config = dict(
    horizontal_flip=True,
    rotation_deg=5,
    norm='groupnorm',
    block='basic',
    residual_init='none',
    eps=1e-08,
    merge_dims=False,
    adamw_lr_other_params=0.0012,
    batch_size=256,
    lr_schedule='cosine',
    warmup_steps=480,
)
Rows from block 8 of a small image denoising model, named by matrix and row number. Rows with one number belong to one channel. Each number is 500 + 25 x the weight over its row's rms, rounded and kept within 0 to 999. All counts start at 0. Numbers have three digits each.
Before each channel's rows are labels from the 100 images, of 14848, where the channel reaches its highest value: "top examples" is what is common among them. Only what is clearly more common there than usual is listed. The data: drawn small creatures on textured ground.
# convs0: first 3x3 conv (model.decb.0.0.convs.0.weight, 64x128x3x3, standardized in use, each kernel summed), inputs 0-127
# convs1: second 3x3 conv (model.decb.0.0.convs.1.weight, 64x64x3x3, standardized in use, transposed, each kernel summed), outputs 0-63

top examples: black
convs0.40:496514517481502503457516511519573527465462526517542516527512505531496482513545517492528482499432495506556460529444472493548510517498480483487521458424517522505495479502507504476457509371500497518501522519502507511500500476503479500512489472479497515513478535492509497497502515494509482494497508523493514488507498497533475511512484515496489492484497476486490516499497493516514488505507
convs1.40:490475507515490469480497527491497538492537512473481489476457507474398497490483500464502539480537453490481516489492512470503456495495522512463477500464517496514500473497501488476463500479482495

top examples: snail; white
convs0.50:501483505552475467447497463502496500482487458523508521485519495524492484505527527524511485501510484514509496500511518540519473505481511460500471499496480510492502446472529474474481508525525503501507522512474476485505487594483475484501511518479486505511496472513510526475509518482494489501526511556531548512502456522487515479501483481521523490504490472428519500563526475463538513477431
convs1.50:490499531511460483488502507498486463503502527477478521475515511367489514495492488473542484487472513496503487519490497491539470512466514498514490486494505481502472521530511483508472498498517474

top examples: small; jellyfish; spider; colour: yellow
convs0.42:539524487461526492468507531498502498510507494468533521495486529484515433524486451489469506557516524430523481547501526455479554505466519506491531484516513529489534504458485505535478528515466484507515534482520524488478489489502478479524477501466461460498488512496510485521503504508506521450490532513518503469465511506489497467513498506520485572527529501498477486497539491519496483498528
convs1.42:511489474481508480485503503519520486486481483500522479475532469499492553505562480515497500522545484535494467516528517493528528508516516494520499492459507499447484444505479443442493490481489477

top examples: small; jellyfish; spider
convs0.10:604536513497504495486505479467545479510501523512503502437504489470527495500548517498526549518473447518517512541506481560434527512473470498503499563476503539464493505506407493485531503480514470493486487491486492519519546503492505504478499497472477511503501485508488510496514509485497506488499493507489505535507498515472494494484483481502494474491521513525492511489525497507506474469487
convs1.10:499543534453505574509520497493505473476475470464503479472516480493510517477510482505476481467497516520485518477485503477530480514493513520541450483471487469487468497509520488490516476526448454

top examples: small; white; snake
convs0.22:524506511514509530488466476477443474490499523511504479484484498485508574486574523466447514522512535450494489476531445425528483500498468526476510514525527508491495500510435514485480503519449464496520519480549546521528498514490521491516481494490506481498480519524505515512470473481486456488513506493499517492497506479488506500524522525510507469558516500507517492499507492520506487521479
convs1.22:530477467482492477527449510565501446505522504508487513494509473534495502501513544465513499447485486496512471486508485509505500482482494494493527490471509482507489479490500516541480535425529532

top examples: snake; brown
convs0.29:523479507486510496556450509508553514499525565490530518539489500485517463517446467463543569493518490484553468461520496496540487499537485471501537452504513529504513495472494488488484485441514498483486506487486486454522503496504497535508508487520464508522457551490490505503476520484530498507489467513486501504490526468522470468503487482476503533494480491487469526487518473512499515480515
convs1.29:500472464507557502506546486493538518502485512472493479490422514478461510497471523507509525489472496517547526511502532543523530513493508498480488472467475486488477474510506464487508459478469510

top examples: small; orange; yellow
convs0.53:470480509551536519461511544500454544521496512491482513492503484470488539500533527483516529536518484532522484468493481541513490510480454579489526479483550459488534465523436498470483477482459491470496516495483497484492499576501529514494488511474498511530473529492510477533466513488501501510452501516508513467508500529500490492498476482496514483507476508456522502508516475480499524485492
convs1.53:510525523521509484497488503515542519481460501523517527475524519516513523511454526507452575487526512551499507484480508501464523500485512492494511553444513501542478483485490470472487515505525490

top examples: snail; snake; orange
convs0.23:510493509533572515504442480524461534434485540534435474464535466444496487498566538452525543507501497491510502475516452534514457497488431514510502529518494427483541526495496480479515545550496508501481501494505489515490505514504495493481493497497491493491508514508490485538494513514530491501508500490489483494500502481504496508503498499510510528500497497528497498510526493496487503514487
convs1.23:508493469487485438504469516512493477498481487594468537480477512483504508538477512506524524498513515498477496499535539495457529495500474496460484550503505489536546495494500509512500523487508494